python train.py --train_examples=52083 --win_length=400 --kernel_size=5 --stem="single" --bidirectional=false --orthogonalizer="newton_schulz_5" --max_steps=5100 --warmup_steps=150 --weight_decay=0.02
Rows from block 2, named by matrix and row number. Each number is 500 + 25 x the weight over its row's rms, rounded and kept within 0 to 999. All counts start at 0. Numbers have three digits each. After the name is the row's rms in percent of the matrix's.
# conv: width-5 conv, stride 2 (model.blocks.2.conv.weight, 192x192x5), inputs 20-29, a 5 kernel for each
conv.50 100:556560540528498500500502492509505544527515519523512499513511515523531507503530563539516506528516516506501494470490476493484497501498484514509503496498
conv.51 101:461466490519539472489483479459462461494499507500500532523502547517518531531533538513509545518563570574554508497508504482468532473482484488501512514501
conv.52 110:464491523534527499500491488488482499489461489507505496495500511507490490498520501497535553468475473495493469488485488491496500489492515488498489494490
conv.53 100:514510524507518499494480479487450471485515514498508532517545464461474473473491505514506518566556559557546528486479547483532523532542506461466477490502
conv.54 102:515513508534513510512511500508538492469461486496499513514522485490492498517475442496517493487467483491490501493499496497476461500544517484483498500518
conv.55 102:452475502500494500514503493490518477502509502545533526503470483474496509496488467497479502472466487491484528529517482509524513487477519510504506492486
conv.56 098:448458467483494517512499499487509499489509477453436453471467507484480468483550550496478490534510511509527483515526497526520478471496548501519517506492
conv.57 108:467448473520545482480515536549483492513523535498503502507507520501483497511535503454493550497492515505517508510486501539483476528464485511504497504519
conv.58 102:519516535525518530508510550541488512531532510507497502513515466458474473465510520512503518490503473448435507513522528511516525518491519481484474473492
conv.59 102:483441457477489492493537549545487493484496482494497505516508544523494478438447494538543508503491498509505512522544535541489469494480472522527518510511
conv.60 097:460479526513523486493489513505527502509493479514502506536546450481490475459499485520533498512487470478496522517514528495411464506526498522511503509511
conv.61 112:443433485549604490496492506523500482482494491507513510507513503507522521511491497509515507461475487499506522510514473507463428475462483507501489478473
conv.62 099:502511510504518486495503517502448437457453432500499501511522460483494499500495492494484470522517520498489488470497486501482491495478511518522516517507
conv.63 096:470483480475478500520494494500515525535517505506510508508499605583518503454547510496482468541502490489490522504500486512496478542545507511502493489479
conv.64 107:489512524527519534550549507493544548582544526519528529514499576574546537500548519520515511529518521507516493496488502522486494482500533483483500497508
conv.65 101:495480469477502525520501497532466457441455488462481493485492510496492503518502518489456468548531499503508487488506488489539515481504570504500510510505
conv.66 100:523500483479467517496509492514513515535513538479491496497512506501483496504487502497532553528533510483451478492497511545487477485541538550520501519530
conv.67 103:536535514500497522531528520519460496502514520493498495508498493486493514508460450447440464496493491490480462494490472502512501463528516484483473479496
conv.68 101:516489499510512495486494466439520521524559552539532520515517492492496495473511491512515518481497506500456481520531526504567524518544503541544544529516
conv.69 092:451438469480518482512494497507530533520519492515495492492491512504491477489435467506516498523514548569554503502482466519520520500501527550553550524521
conv.70 093:466446485476457517515510493510470484498511513498502505501481507527532510516447459475464442460451464447450530536476495511507537482472497476493486481486
conv.71 095:457465464498514457477491474470484480495512535477487477468466511535535517502482516538519527469477475463466438528524495509518521505440492497496506523511
conv.72 098:519523490525531538537525495487485497499481466487508518527521480482504510509464475501514544500485469492515470511506488508465445448505455479462467458455
conv.73 092:536529536533495498485482440474506502487471449460498500494486470479479483481529536516511540521507504524523513505516546531508463502491477485506502507506
conv.74 096:430434476486528522495507506507439445452472472528527537515500468479503491470495512501495491517501494497483500520523503536489505498499517527534536512496
conv.75 104:479508512503484531536542537501483461467492503492499502523518515463474493468508535494497543491468465467468466470471506483468499548552569474483497507501
conv.76 095:465487480488492495509514530545460503536532571541551547527504489502494497502474456484527518493493484523546511509501504538497469515544513501495494508510
conv.77 100:478503535514507509510540516522503515562539546487488516518507446452461481505494503505505536486493492481459502492504525511486471561493509545521503490476
conv.78 105:534523513486489507500496495483517528514519520512510516513526479490502501498488501471449483493478479493494506536517521499504510480490521505489479483494
conv.79 099:522515505484445505505559535489465470482511460486480465477475486481486500491552517463485469493509496494499485500501504494475493531554499506507525521498
conv.80 100:514515516511512506507497482475450456480503505512496478483489526509507514532508497501484481486429447473454483491516521541512531512494532509497516519516
conv.81 105:464448479490510484487490502503524491485502473489502499489496469492512537519486516490497501513508503498476507492484514486510456508470511499486471471495
conv.82 100:435419446477468488487493526495536506525512505491491506506521512492516528509524519519533501489509513523491509466475500500450484497496455520530529531534
conv.83 102:499493473494496538526506497473471470459464493492488492487480529516521544527420469468458480451481497505500472487501489508493509538514491470465465475470
conv.84 092:479482490508526515492505515536479477497486468502495507511494525513545545552508487457469466507484495507522502485462479485482464464528502508508514504492
conv.85 111:476517543564542472507518497476457457523522530481485493519504475491484472489494489484479476535524515481487503496523487495461520579522523480470463468469
conv.86 100:451455478492477484474476477484517523531547516522534532490493432457481466465477463511551515447468477519518506502505519528503521526535501496509502490500
conv.87 093:458496520497487494507497495503483480486460433477503506514500476482471478458461481481509528547533522520526453491500476508541525472494515516533554553548
conv.88 097:471474498556564503510505504498513497521528563508527535514510517502491505484505494516543548462483494498486474466449490491497513528463500496494491498486
conv.89 102:518526518508498522514494510509508528536522530482468488497480557557552540532519500520519517538526494481486493495502510498449477480471511464454461469465
conv.90 098:501489480471480540535522556571485501491495491472471481486508524529538541528524524534493459505484498509502491481461481506487547524480498486490489481473
conv.91 096:445449475491446519511498521526522501506471487523517520523497512492488474479462513517503499570536513500476553564513527563430462512468482507494487480486
conv.92 103:456481484509522479504508516509496477487484498500508500489478469494503502481492504529520534501499498498479454479478471468526568498500501462464491500502
conv.93 092:543520493481487521525545527518477472474508513511504517523515496485520504478498469492507447496491479485507502485492457495490494568516466509510525515498
conv.94 100:536554602571539515511510515510497499503511501482477497518518505491484467453444482498536550499503534522504491509514489515478503490486501477477496494497
conv.95 096:563533484471522482514495511520541510492469494496500484501510540520489531613502470499463477502491502500519463506543529521438541493504525481472480489489
conv.96 100:487477498495476537512502503476516476505521524514513537541554539522521536510452451491532502459486517519501491484508488491467511557526426485482503515531
conv.97 103:478480482479503521541509506497507531528515476483473477481491466488497516531510478505488450505494484486494466495471495481468486499499530502520521531539
conv.98 094:501511513502488498516497503520525530563541533529523521538543498523535538555508489465478495484490481457450541554509513523551507503478521528526547537540
conv.99 100:475490497498509514525506506503492465486519485522506509499503524518517506496529548543524498488474473482478490488525520523476497492495497523509520525517
conv.100 094:496495515530551513481498498517466450497545538495516516479480479475477458483495493532516507603552531509479554487500515488497497487501514488497499498512
conv.101 098:512520541542532527519497496500488496478472457497490497486484465477487495476524573546521517490481483486482551493485507533501516500505488525515525522514
conv.102 102:508521505492499521503482477473506511527521491495515503489493502493494519530538527515517465513503521522500505488477509496492481482520473467480488486490
conv.103 096:528527516526490481477499501515447456518510497516525508513502467468466459456499510501522551521493486511549548504510503492495498544558459489490482460452
conv.104 098:479519516550585495479489495517506527520512517512504509491486503533528502511488432473519510478498520546544478499491482495520482516486505469498508496509
conv.105 105:550534520480457521501505490498546541498513504485497510530545511508522526511475471484493505495500501489482491495480480506499470507513517459442450467465
conv.106 101:491498503465474480511511514511493496495494496495490489505500457466473480472480512542574548507484481499531513524536504538504527606545451489490470469488
conv.107 098:498515518528512495490484490475407429479541537517509486481486438476508503467479498524512500488487498480490542521539524534469486514529505514498493490486
conv.108 094:446482518500487499495483501504484508526514513532539538535518488505523553549495523529543543500502487474441510521502494507487501493568495509498504500485
conv.109 110:532544539522488467460461455447515513536516526495476487496507477474488482473484490520501498509510512519505516516485491487449451460463455478473470472478
conv.110 098:508497506510524508518509509519517495509503490521536536524540495490493477459528530531501541523516506508471535520505517507475536482475529491512527523501
conv.111 094:488485452456503521512522490483442472491477479500497504492484538532530535561493462481507529528523527533530527507525483510520510501486479504493485488482
conv.112 102:491504496479464540522503514517551546517504504488479489484472518506498497492467458472471485492511500493471506522496502481518536540476500486503507506502
conv.113 095:554529535509546529529528514529473496549530517473480491499506526551567542540514511491499476515502484517553471486456513518476527487475448459456460469480
conv.114 091:556540535522503525532510501481505477481490468548550533521515527533527505469440458500510513433475484477507506549505517555449499497542589496492480482505
conv.115 103:526524527525503467460469480471513496504496467504513523517517534542537538526500512498463481505503526525521506516527499505505480475500527500488482475473
conv.116 101:444480501505485498505480490508516511509513494474466470490483518479468463453491478512471445503500510510495493519555538501483522464514540490488500488460
conv.117 098:547546539505495496499481501502512526520540522489500506523519533535527535524469507522495492517514521542564500516528516527472488518489511487492483478494
conv.118 106:569537534499504508500495497500489505485504497507512506500509498505511500497466490511483465462461474464481469474511491523516554461487496470478472472465
conv.119 106:530495477473487478488484520536577518491510517478483488498465465468478502507467505497508509486495475472465491520494477488565485564526489483500497498491
conv.120 092:519514520516552504506522529529533549521494491489482482498517519532539529529476547536519491485514493479468506500461477464490496441455447504501485491502
conv.121 100:530561558543499532532529530516518526529525504504496513503477545522505501497519475514537489497483472464454472489493462490447489511523494471488484477478
conv.122 098:529497480482503533539494491491508457465485524480482483486474471470478465469538514483462506517517534539531498525514512479547533485490497484491500492497
conv.123 099:519507499513500541518487474468516529474474488524491493494504518501506496500500528524512511507539555545548508502525516515491465482523540514490488490493
conv.124 103:516505512525519504494486500497504529527511506492482504513511488501507521516471467500525533437461488515520496502497514516535511473438493522546554551522
conv.125 105:499499492497507501504497493510518510525510516509508501498483507493504502483458479489482454536515522515504483484515490467522515456479489512498496486492
conv.126 115:456482500486489484510530521490479480461477509511516507521501468457480504517470484508503464482465456486519456498499524506465552550489438491499500500502
conv.127 096:505490472466488447476467468479502514511504500564533530534527543501497506482494487484478463508488489492489514510533519539475458504498512483478476450449
conv.128 105:450466495520539498480465503517509488488515509466482480480482508507495515531469475481464457501498479455455485506506488508483525484494459487496501503488
conv.129 101:521537531532510517521517503505508506498501506505508518524505484487487486497436435453506499518523501488490519558503489502478474508510446495493474471472
conv.130 093:477483459449453462483514523520496489531539522487495488502513546576595564507487508534527521499497517518521521514484459482473499457490504485494496504509
conv.131 097:521524523517521542533531515523574542545524492473474479492498530523495482470493464485456459482491507497466457495479501526516510525498528489493487485481
conv.132 101:510516517518515491479481470453471483481510520552536537546528477511516502500519464491527565474478478492481478504479455471516487516524482505509512516520
conv.133 097:571554521492476504488489502501527541546532521503476485500507505509507500496525504468463436522542537527506453494504504502464490493511527501519531530529
conv.134 102:558510494487468496500490493462472458509503497536520502491491454481513538503497487475450472539499487521546538514532543533468493481489563507487489497485
conv.135 098:505507493484491503529517503501466462502512504498518503487510486472479477493532549570509509514490504521524495503482434457500454497495503524526515528530
conv.136 091:474486503516506463484496511474494498480467485514524512503477472481488496510494504494510504514491480491500482494509477469484496465422404504474456464482
conv.137 099:519500503478477494489501500491502487505509502519496486474476478511555555537601580578546539501507503497490482502514508492454444498500489521491502500490
conv.138 097:451481489491494481497494509497493458485502510494493479471471479465477484475491462488495513544536515497514496478497456460502489487477478513501484487481
conv.139 094:495526530510514523518498505511488480473485532527525501497504557556523500458494498508510517517500493484459465502471485489498448507529513486496486489486
conv.140 097:449473465482513566547519512504473458484504521501518513513520501494493496476558530525520506477470475478503480472509494498445480501480503513511503498494
conv.141 103:491480482492499514530545522525519497485480474519482484493502491489475443451501472447479494480503492512512464470474461438493509496483462505478470476482
conv.142 096:530527498487500480508511506526484509483476469522524520506519476461480492489474482461458447471493501518506492514500493489558541508523496519534560557550
conv.143 104:495478465471473498482477486496477471471475480508492502504494440463468477473517519529545516477490507504494537507526526546445513508509536496508522532522
conv.144 089:502477495494532505499504481473448486500504516491499483498495499477472474510501496460418423541553536517490461476505513484490491470504441493490492497470
conv.145 097:556544550507528478484463478472473446439444448514505501506502478457452461458536526526506501525518474467465496501492477480481452485477476501500515534537
conv.146 100:495512523533547503527527506506504501510517521479484495513529529513498495520531530520489452492483486476472486521506502503511533461484504497495479490500
conv.147 099:498518512514527506521507497503533514534529502484492495513509504501497477493506518520540527523500500491483547500476479492473423453504486481490496494483
conv.148 123:522519488479510489486493501497543499475477497506516502494497544513497501488487480475482477513486462486473500518502528504508491542516523500484479492503
conv.149 093:526480448453468501494498497481492482503504493527502485499498463471487517550446487493487517505492485483493522509527502488526524512490520469483510504477
conv.150 103:504528535523530536527514511500446481513528539540550549515515467506532537509519541538478456483495485469468498525508507481507529481484483516518520526508
conv.151 100:495507506505493525513513512535496502497518521483478466452439521480477512533473497473462509532517530514508455500479515467514536501461480546543540535510
conv.152 097:450485489449455482489497494487483474472487495533534525525525454504529516513450490493484501517510532509499520543510507498575504517508560487492505502499
conv.153 107:482497459459498515500481436456537529520520528501516514501528569559522493487479492473453485501491494505510493553506504468503511482491495470499519513504
conv.154 102:444452465501514578576549567552496499510520523502491487485489518564588587553467495498503532487493503512499513520503503471474478505521494476482470462463
conv.155 090:502512537527542488502487499506492508506487485502501501502500506490492515496490513504459503510483472503494473511495529501437461529433515482474478472447
conv.156 099:518493490493487502500498516499497515523504500447467498500489503513502510499545527562491478516528506512508506550512536490443508494475445516507490491507
conv.157 117:528524476451450488496504494516524515483485503497507513512514474481480456447501520495482514486482476476478510497467465502481487498551541520511521520503
conv.158 092:491510500489455506488496493510516481500474473498511515494503477501549567589539538541533534492509506506514493498484497485496520480466529500484490500503
conv.159 102:495479476486468548534529515503509504510521505500498496495506481508539538518430424463490506485441464479512483462484505550458467476451497520506512512493
conv.160 102:523514522516513494506485479486532528524511481477505497484486484503497484457474508501461431547532504503505477493474479479557496546472465505500496494496
conv.161 095:515509498506507497476488500501495502515477505510514524529519473479484494503484499496493490527493489490491509483503500466570511504458491529506502512518
conv.162 103:538487471457470521522522517500555545536521482514517528521511482510527548559512502510487491561527505498486524523531502488515503473475495485493487482488
conv.163 101:505498504491507469473499498494466488505516518514497507521512508498522516528496488462475521522496493501528498496509512541482472509607455495488511525537
conv.164 094:539494493499519495503488481483480481494465423494505491470483457482507509490525486481490508513495492516532533534499526529557547501512542493510508500508